config.yaml
image_size: 32
horizontal_flip: true
translate: 0.06
loss: "mse"
block: "basic"
residual_init: "zero_last"
eps: 1e-08
batch_size: 256
warmup_steps: 820
weight_decay: 0.08
Rows from block 2, named by matrix and row number. Rows with one number belong to one channel. Each number is 128 + 32 x the weight over the matrix's rms, rounded and kept within 0 to 255. All counts start at 0. Numbers have three digits each.
# convs0: first 3x3 conv (model.enc.1.0.convs.0.weight, 128x128x3x3), inputs 65-77, a 3x3 kernel for each
# convs1: second 3x3 conv (model.enc.1.0.convs.1.weight, 128x128x3x3, transposed), outputs 65-77, a 3x3 kernel for each
convs0.15:147177156163165135153142137135148146183170127135085095119096118114094114118104119130125127146140130157137113172164149130119112131116121165153143146147141128148145169115088116052098106093153123122142127119129114151142144175131092159124105151142139144146120119116120136120063081105096101125130144131109085096128078105134109116135136144132136132115126132
convs1.15:106111115113140189120133153155107106155156186125116150129152127150166121153167115147135134131101122117091094127143112134098086160129135113082064117065060128108101109174123174183098143121131144127143129089122140135132107145211087100188140090139132136103113131115144101097113116092138134127124145185135120117120102101114130124119129139061157169116209137
convs0.16:133110111146136122120139143102119103145162128160196152089039000077133098099146126093117139141160150176143167137080132095132192108145144137123151099159177074096075109130127134163135130141153080128170049178210057117130102113126108129135135116099150163153154194157167112111091115162093163223114159174150147146150164151135160150142131110144138108117128101
convs1.16:108092167064036104114098117127120180155131167100132130078133120105162152097051157160131166138129160104134179129104006125061000114066018130091107136163131104169138133117132157119147117090117109083090131133067127103101129132148111127164105117203110094173119129147099100115129111097190198090132198126083148148124163130163102118155193137115112117098163090
convs0.17:118131127151157155106102082054033062126095098177172150153132140148133128131149156115083096112088076171152144083082077116127107105100046118130161146173167125136131140119100150121075137121098121123170145151159117136155140159146118122110117106080130120164098110158087077103091081025138137047141137069111074041147109052113103045119124127122135118098111102
convs1.17:118137143132063082184119123145142132141137108157161146119118089110130162119128163135132131114112092162135081098136073126150106146168113107104057134144119111103115130130133133115118147128147112086084118126103118084115156176190146168180188140112113123099131117076154127093090123085137149105127153136098078050105096057129145123129144106131140090122116102
convs0.18:140135076107064053056019021154139129107081122135140151145130132129125147137142144071098123072099151117138160089094111102100132097097122140133119095105102092089101072119153074118188130159176135113127140128123128121113092096082110107124138153178100089139104123175131151175112104142128108150122105132144157132116124141082100140000000100070102165133144155
convs1.18:114190194065108121136162209102138175097170167150160145083115162142132164103096155144144141145115139117102105136105109161129151145138117133130124122175160127107115179094133066081108109184104130084149135128156147088106097179185117142117138154140107115143158132132147155179134137120103109103110156150139125168163149178161160138085131128122227113119122160
convs0.19:178168152179179150151144107121147156147167133136117087139097082123112105081074099089104102116135126133160128135144130153136124124082077117131145151159167166179167093073098121107098119107109086116155099109154106118162129119136130105115118091066154155151172164155186161135035102146093142183130155188142123121138129131119110126076076062073075060047058064
convs1.19:086049138064059123109104107119122101137150130148167142129124118137142130145127115152152155147136144145135133130094088116058079106082099096072124066048088112100093164156091167116156127162164115110125117100111145139129106161143112184175129180172120088125100041085135078105112104102138144125115124136112139138100100116131112138160160182119184197135171155
convs0.20:121098105094096132121128139150152153150119155133159177135168131105134143157113120131109110103078104142113115142111133125143161150167146078070120140108117150132114113112123107127156094108136093095125099067153117073104178116129136146112127148119103135166142150178140163138130086104127135162116155122150137161134131149141157154117132132113110133158135120
convs1.20:100120144108121160170160138115110094141081148130133110122152108103086083074146128148141143094140133143116145069086106088107131072089174137072145155136167173153120099117173166106217112165054152135201084095172113163127148110101166127093135129105126092109159109071136140108135154159120159178103163178120088087180165130087087137111076098132098148134158155
convs0.21:135109108125113118122137127181166142158175148103148169083094120068029068084080061114086100146119067140138118149163131133157152118119128114100111119108122143117115134133137120141156130149171126133153155152153130154136111102084174190138165182168122126143169126101151133104111129135144141157145116119029059060062076066099070018132137136166139093147123114
convs1.21:158162146102104188135109124170137117122146175092047114140166161186231168115168146120119128036024088099095118124120132109105145135128141134125090132128113120138150116131195146181146165127152147135106132145112115122141088089129092000050160066110131143163137118134163159141163158142144154158150139155135112096120167095086160148149124148151139137142146138
convs0.22:125161151098149115088106060119121161121136143151163152157140115156166135142140115141102081171134117138143146116120100133124104149134096122137133141148125142139122123130139133131160141129142112137131143129134135122146089102114066047085003000032147103077178109090164146139118127124127121135145123142161166104187185124134154134114092040108043025067059055
convs1.22:128109130102141187122123130117131168097166180155182136132115130127074092164123129144144164115063076151126118161126132132083106167117135107070110087065098128100117159175075174088118148132159135107149128115135123106098122186219155195164141189155144125139149122147140083121155136131137188189116167168121063090127029064150114138092173131126255160172198097
convs0.23:098071075128128109153167090109105126136147121115133127110097119133124125141112104094098142096093116101123130057072098098091093135095067092076098114081100116093122120108155090081070105096104151130120141123126133129159115088106173145094175127076083106122109082070072069071157156143156154149121129149083069100121096078124087050129123135157111081112054052
convs1.23:160129127109031118187118078116072091082098140112092125144115108169210160121180157090117116140111123096102133160123119137117140143142123171173147140148122154166165089113146146196149195161104127136130125138153113135142100105058158144056127066090129121171142114132180182134085118131103108134127115075178186113136194138113145139173146164139102138112136141
convs0.24:131136110132139119136133132145157153169143118147113055153129084151120103142121117131117086157126095151117086155141133147155155147163152137123140145130087191152061137123112155156086152137076158138141138146105150144087099120136102118130119132143095150178124152137108096112139128132137131117139132110117115138118124128129137127151136076153139095145142104
convs1.24:066090097071110143078133177090171126146144046139171061161174177145145164112112118150121129126120094121113105073132125083120115076073086125102143154092105175130136084146096112114082138164148069187148072173121047129135191169151159137172126119146088106125050068086125122099110125137141102094151102106098138110107157119140153114168149137167133162165155148
convs0.25:123124100114132121107133103132159173120134140152119136145151160139152112135134128113132102092127114047071120153141127149163099164162116107100112102086133152157177142106167143108158141102139152157118160128112171128182130084126138104142136139104121196165144177171105154131140147136156133109179101097148121143148105161159093108154130108136106116175116136
convs1.25:123104116142106152111135110160138148049115153128156138063070062098105122115124162158126177067127179077159142115110121159132135153104116165139145134134129112134150131145121104136090090173124154118067168215057094153092103093048162168104115201147156160143096146132083136150155101104113136170116079099140136136206100091169118129130097062137134121110160169
convs0.26:119115094119058140109096152135136136133114123072085080125070139141132073129147101144139113112175133109149113126069116096072108101106130131158132142152102103084066090124121126160079119113100099102065135174030124127050097104133105125150110106130127133057143126082115072088098089104097140125109148103119116111076113105077088081102085115085139146095148156
convs1.26:144146160152113120173157115096114102087185065119179144111109142075135167120104122130108088124124075161125075105170136122163121130172148121156139139152155158123188114117165134151169135141152071076060106181127088122085159142099164139138158131130164172154081130143094120136118121135142165148165162145180166191144142150139152157135144128149134106109093120